A small encoder-decoder image transcriber, trained from scratch.
Model: encoder norm layernorm, encoder depths [2, 2, 3, 2], decoder activation gelu.
Training: soap at rate 0.001, batches of 64.
Data: trained on numbers of one to four digits printed on busy colour backdrops, 1.1 epochs.
Rows from block 2 of the image encoder of a small encoder-decoder image transcriber, named by matrix and row number. Rows with one number belong to one neuron. Each number is 128 + 24 x the weight over its row's rms, rounded and kept within 0 to 255. All counts start at 0. Numbers have three digits each. After the name is the row's rms in percent of the matrix's.
After each neuron's rows are labels from the 100 images, of 14976, where the neuron reaches its highest value: "responds to" is what is common among them. Only what is clearly more common there than usual is listed. The data: numbers of one to four digits printed on busy colour backdrops. In brackets: how many of the 100.
# fc1: MLP up (encoder.blocks.2.mlp.fc1.weight, 256x128), inputs 0-63
# fc2: MLP down (encoder.blocks.2.mlp.fc2.weight, 128x256, transposed), outputs 0-63

fc1.33 090:141162094127105128167177121104117133155148150146099111173166109106141124130104123125109090135159113132147149096121154155151119122162163117132130147122108151129169092134117113138110118154155122
fc2.33 090:136088132138151086137123130144122129061130108104135178108120073117125118102161095141161149138084130142146128119088103147129118148116132154124127113153110156078084145099125108120175182116092143
responds to: length: four (82)

fc1.52 094:112131129132171150136135091153123111135114117154146142101139113112131152136102077132140116133109154103130127125104110147155126098127131104128137131143114059101157088141154149072126134117128133
fc2.52 094:156153131107113150136145128131124136170163150121129123095145100124129123105164160125122177079125138104104146167090108099118129127133145143139137128126086137121157129146140131105113171170091127
responds to: length: three (75); the digit 7 (66)

fc1.37 095:154133119123099099083138118142171095120122056146125143144164154156110140149145154123146117131126109099110123154171069109134093176141129100116111129079105135161118127122137122134090159128159171
fc2.37 096:097162147129124126176120141147135133130145153149116123081109134134139141114123116098124105123126117144146109087079122093136097140149120133186126149152156151121097114064130100146108135140159145
responds to: length: four (74)

fc1.84 093:128129129107152088120092112111089129111128126132128098109089150095151176107122124156121151147093132155152091116136118163157098144114089162120130116116110116127132138123141133117146104122152098
fc2.84 110:108139099088114122141132127120173134145121092159143213145162176113095112123161120154163126145124097146169137132120202118092121137092151109103129147133136133120133098154086122121146106131132129
responds to: the digit 4 (59); last digit: 4 (32); first digit: 4 (27)

fc1.40 089:162160097113123158144136117147180100113176093178126164144135125097127111088162106112095116126093133107097143163138142131156107128120152134137130178135125161098153062118125151130154160111125112
fc2.40 094:141112148107161100118157169116128111087106141142166128118102143124114139121105131139133170118148113089115148181119125079156078103076156163124124142116134155178136133127106108123137164121123138
responds to: the digit 2 (54); first digit: 2 (40)

fc1.255 101:141162106125086132137126152121116138142137145139121103095101154144115120134166154145176111165116135107126146141106158086091107100110081130138081142072160129160122119127131132126147148151137112
fc2.255 095:152087111134137135150116130099126134088124131120098159136136125135147141138109098098147142151121095163161137158064165094158119172169127160116153153127119160141102132152108086133103140127112106
responds to: length: four (52)

fc1.85 103:146151090129100111093161124090116132135116125163075114114139114134146130154175151158111099104124163162132129138146129128122115129177129088123139140135125129089093127111156138118109131151104106
fc2.85 088:120156098167100147128116155155116203070116123160137147138108145107107150149094137102156105132121123184114112135140130156154185097122102130139126146125139123134132147132104103121097115116141151
responds to: white ink (31)

fc1.174 103:124160091135159118136108143153145119136117132136141104113097133130136133121159123117132117091158143169092158129126104133063102127131106094125117100106107097159147136158137097126130094128080084
fc2.174 098:117095139143106102129160156150074097151096104172118136124106145149151149136085148139139137156108110105137108142116105136140145116158096111146132122137159123175096165135126120188089117109165172
responds to: the digit 2 (72); last digit: 2 (40)

fc1.189 105:104147100142153114096161088140133164157146121139153163091134118115131131103126136113143156128161103121132184150097134177138145177110125115146168112124132153087139086147101122106124125087122109
fc2.189 091:154085176129126091144126130126084141106130115144141167177090097161142112111113143149136123123100164125113077143147115110135125152130149144114166115161138185133117155134143110112158148140116100
responds to: the digit 4 (57); first digit: 4 (28)

fc1.170 106:127143161142102091107100115136154125103114105087146100123137123143153103129119124156140077115132149135119142138123132138094094173103132118109129100095074094112107176167154128129124149133177140
fc2.170 102:137131104114105127112106117142144130124155152138131129144099105106161099128130108142087146144139120119113102163166137139113144100152122104102076156130105149117148123119119089127116108141121146
responds to: on a plate (77); length: one (73)

fc1.53 101:174129179152174124092146125173121079132093125209149133125134124114142134130110131118138125135149131145129155128115126140136136098099115113158142133112168136121099151078125152168164167142143137
fc2.53 099:110108147149111141109149116125118156122161114141153097077122129149165102155119096129098108119131115114149138133124091123103120132138167095112173155128097128095147140163166162170128112150122120
responds to: the digit 2 (97); last digit: 2 (52); first digit: 2 (27)

fc1.204 106:135130101114110100128094159124163136144098093125150115134094116087112154134128115126109138089147107165173119172137126112087107166113135101109122115161132147154194119125119165116134150154099130
fc2.204 095:146107143152116140128135132114088069108130119109107104130133134130137141131100165127111148107124139134097137094138099112150139113171142160099139133103143145140118124113144132136107126133141120
responds to: the digit 7 (58); first digit: 7 (37); last digit: 7 (29)

fc1.181 093:153174150119126136114186131140185095159128162131122097096159104109143181101150171163139126135076120108115107107138155131144127117138187144126158128122160106118087101120104096130143143132115128
fc2.181 097:113082146160106151105121140147076139113103143130144187154147136065095120146150100099131105110123097135101127124131106125124145124111159135134126128146075148148153143156114135127169107113148116
responds to: the digit 4 (50)

fc1.195 115:119162113114095183147097078131133112131149107137180111127095108154165109119139150125111134125150163118105099130117083121125085079145144128163136130132097144180120131169128128177124161140095146
fc2.195 111:146129129121129131084147162117116149112130096100146128137143142155088124147138132111142169150128125103122086122100143137111115160090137072101129103113113125187131074111120087112119118116147099
responds to: white ink (27)

fc1.166 113:170101100131093122113140130147153148139109168147130155131114143106124140082124107115108177134146121156167159146148132117126140153145147144130170141162169144144200133158115180107156152111116149
fc2.166 103:145157148120142130159091133103128163105137160092074121108114132081137143123108136112112104166097103122088119110116133133102105114132096132138112089147129070116128107116107087124125133144134161
responds to: the digit 4 (51); last digit: 4 (37); first digit: 4 (32)

fc1.66 106:159142105121160133152107157128109126091104138156154120115136183158139089113104113111128075128113136069119114086116143161129138175135096158123142075142114128141129116133147158078128081142123156
fc2.66 104:075113120140052126122089113118203143158153097137149187127154155117122127117107112130166158129111123154108172135138142105129101149129123102104118145094156137119129154149147092072131142130157160
responds to: the digit 4 (77); serif (55); first digit: 4 (37)

fc1.92 100:140137159150130134108108169022130140125169126098159154109164111142142130121111164117148143165133148129142133140148108111113166103147131143162142132134111135121150084168097130139113099174166121
fc2.92 091:120133141105140088104148094144099124089083117125120111107106134126119106107122093099156111130123085135117122109152092140110133106111109061123129094127123155097090157110158095103116128117089126
responds to: length: three (53)

fc1.165 108:138147149135158138152157147148161105138117144147099149115098145145130164131120132098159104145128131182124138137103099111196095126141110144106143143155123112127106065075145125111146076115140123
fc2.165 106:090133169136114116110113162162126113092156109125143114131144114138100143131141136079116132124149104103099126078119105128104158174170151085162087134091118122135123158123114134145117142124113109
responds to: the digit 2 (77); first digit: 2 (38)

fc1.173 098:164192153102140146166107114115122168109094158117161131169132094125133145115100120131137141102138077162147156134136105098147162125137078119119167133125136104125118115094108148125152142125171115
fc2.173 105:100133154118081151080123119111148110084091127124106174123123113156100081141120116123158142143121125100147119135143108117115081112116116108138100161167106121120118082141121169111135122134134122
responds to: the digit 7 (52); length: three (51); first digit: 0 (33); last digit: 7 (28)

fc1.65 107:138089138170140108148127164130150107087147140122159113097138100137145115111103099118151105158164123188151117158085128128088103099139137188143112137157125116137106122150113135083149131139136145
fc2.65 095:149118161108132120059160116185118115169083173122129143111116147107121092125130147114107151174131134099134152114165150110117124112157139151128147107128132133096072109132109163130116101143087134
responds to: the digit 1 (78); length: two (71); first digit: 1 (49); last digit: 1 (46)

fc1.117 087:141127101133186128089145139080121082093136109110167075091108102130134145153160121112122144135110127103120168138089151128172103135161124134117146098123117145111153132127121111099113150151145126
fc2.117 098:106126115108153135139090121109097137091151113119103118134133104142117139099113160116148100159147128124173081099188088137149145116108157120140139123140107110157150103155166145136151112113083110
responds to: length: three (64); the digit 8 (63); first digit: 8 (35); last digit: 8 (30)

fc1.112 104:165177122089107120152112162128117123176125126180119124129110141093142191104162149146118133110138126124101133056123131177122122128099162119124150139129134087111120100105125131091142096125117128
fc2.112 113:118142140129155128133115109123100130130113139128101167127093111153089151123096157138101084111107138104169103111101118117134099129115126098185167129181148118118173136182170147139120137129125113
responds to: length: two (53); black ink (27)

fc1.159 100:106163143137101159138150118088100141113140132120110127095118150151128126115104130126163116117115126144132099115106107144142039142127097150149158135128140140080148114101142100127130082104087118
fc2.159 100:143124123145091152094134116139103142169131115159114129173149152108125145095114110122118147134124132085143173126141135099142146127115141139099113124059122133173125134120144134143122112172120101
responds to: the digit 1 (66); last digit: 1 (32); first digit: 1 (31)

fc1.18 094:148126133176115151114113130128113114128122111138116128100139120171152097150089127118121135154135103138133174145095103143107128101104129144072128165116168146152145163106128124097085120138170116
fc2.18 101:161128151096104089170160114105094162109126136145142111150109105074114110152180177124112085121152131136126128111141151102151163128132079124143118155150151097110115133147117116141161136136127110
responds to: length: two (73); orange ink (36); last digit: 6 (27)

fc1.83 096:129153143135146104143164081138144090112138099171117109122125116123143129143155118109114157166144160116100110091115131159110140125114152158155124144110163127122144101146157133137078161155165156
fc2.83 101:141116130117160104102144168093089115114165119099087179121095116118147103119117146128136161150162065157161122158141149139098115116094134121090152102147155087135139108134133133101173170103086153
responds to: the digit 2 (46)

fc1.4 099:142064123095118112130129129127147091147171141110131092151094119081154124106125048167124142146146109106107128133159115135146132155113095144144144121125123175124111135139165168110120109106125118
fc2.4 100:129090111101128155164129155138148146105160128109125157096129119163092121077107157136139152111135111145109102112100143146089120122164152130141169152128164131086131097127129113140082152120121126
responds to: last digit: 9 (26)

fc1.51 104:153121088164145109133105160147114129151102118109127181149096110168157196176135129148093122120109146159130131103165117148156123099148105116167174155177107154117116132151139141129099114122127107
fc2.51 103:131127168076119116073135167116124109129116118136115096091194165163136103147145100126124153132168165163131110139106145116099132112132150146109094097148118122136114180121153131155136174126118130
responds to: length: four (59); the digit 7 (49); the digit 2 (46); first digit: 7 (25)

fc1.105 097:119139123146110142115058124134141160102148146151232135143157116135135107132096143097072143154122157085118127128161126098115175116132102129144121112122125112154121141087112131125144167099113123
fc2.105 090:093133101146136124102127136130151155156128150144075146176133128098109127141111089153121134106167141111138087114171096121112125094119138140116149144145127117142143151096150117158150145116148132
responds to: length: one (96); last digit: 3 (26); first digit: 1 (26); last digit: 1 (25)

fc1.190 094:157117150135143122140151082169126124125156143122103163148148131089154129143139125102141149135159115118170154155156133118120048133092115149137154113140135103127139105143121143140111102139149163
fc2.190 099:114134103135133155109106173136104084165150127092132086110116125074141127110162122124136177084118129129101141111121086175125128098139103097107087146150142142109168124094096167120136118142123150
responds to: the digit 4 (61); last digit: 4 (44); first digit: 4 (31)

fc1.245 106:111149135128113129160103149101159097133094110075121138129110164183122131142093083124142170144111143146105137123141141118113167117145125117131117084082160147097135149161101157096137108071121122
fc2.245 100:151135144136145187130123130090130119112144136154125080130158129168129077147172170075158123114126126107133139135123135164174129131132162112119125126155115155122137124144117125105167161130161107
responds to: the digit 1 (60); length: four (57); first digit: 1 (34)

fc1.243 111:144158112129133150120123097124131146138122127170180091093106131133132144115162115129156103137155111141161157146107138157155138146140110118117138101141136095121137128098087141192127111176079150
fc2.243 092:100160081143129103148125116151129190155143126122138138166134118099145143123144137129136126185155096109136128117127114100150124110086139138124134135096148117161091112132133130119136132077149181
responds to: on a plate (95)

fc1.7 094:140162133112145100062142153155136144106147168120143128151158110098071115146111141119108120146151169120120142107152166161150122118119134125153126161092172118182132123137163126111116122139114159
fc2.7 097:130122136151084133144128114101129122111139127171159123092122192147096157082139116137130164109150124180118152167083141053089134127178129149135082135147103128138154125102112124132154109159145154
responds to: length: one (72)

fc1.61 107:135152140161072109167125120107146123122133132090142148067134116109109118099108135142102123174125124137133140131113158092092142175087158149172154157144143130103154140105118149171135137116115135
fc2.61 105:168111101165183114157143135120131151129107186140131111138141140131121144125127117101133174104120095097093113089098052148125155107150152134144094101128144100092078100164108108089145120107116156
responds to: the digit 4 (51)

fc1.107 107:153149147162134103137120089117157127103130116145081160110145144113134136139089163124100126137113152148129123136140126102161128134156124096149137099134122161127102115119081167090175125111132140
fc2.107 112:123121079108118074083139149172114100168122132135137141096121078113151102122113095130116116129152151127156137111145146119119147111135139149182133138121149150155104114127132098184112128131133156
responds to: length: three (52)

fc1.185 106:122152160109137162088090133169148119111124154123174132147060082123153134151160139137130111098135146109122104163115124119088125097113128109132127131099135138103165133125117133140145103136109138
fc2.185 103:176090095140143115129133131105121143122133107150153090122154131148138115134106121121134126139159158110117126109115096129136151145075134122100142134131111128124130084128133108085118144146162110
responds to: length: four (54)

fc1.3 106:136156168146117129136111116137170115122075088125138081108156117132170127182109121136105112146140102149102133125153104113130138095110169128118126153120134103148108132150166111112150144098148129
fc2.3 104:175142142118169150087135128068082100133118156164113110135112143071108123095139104133113102080137127144124144124123144142167097154121161138102130157123107129105170119109099100114150151124151138
responds to: the digit 2 (71); length: two (51); last digit: 2 (50); first digit: 2 (45)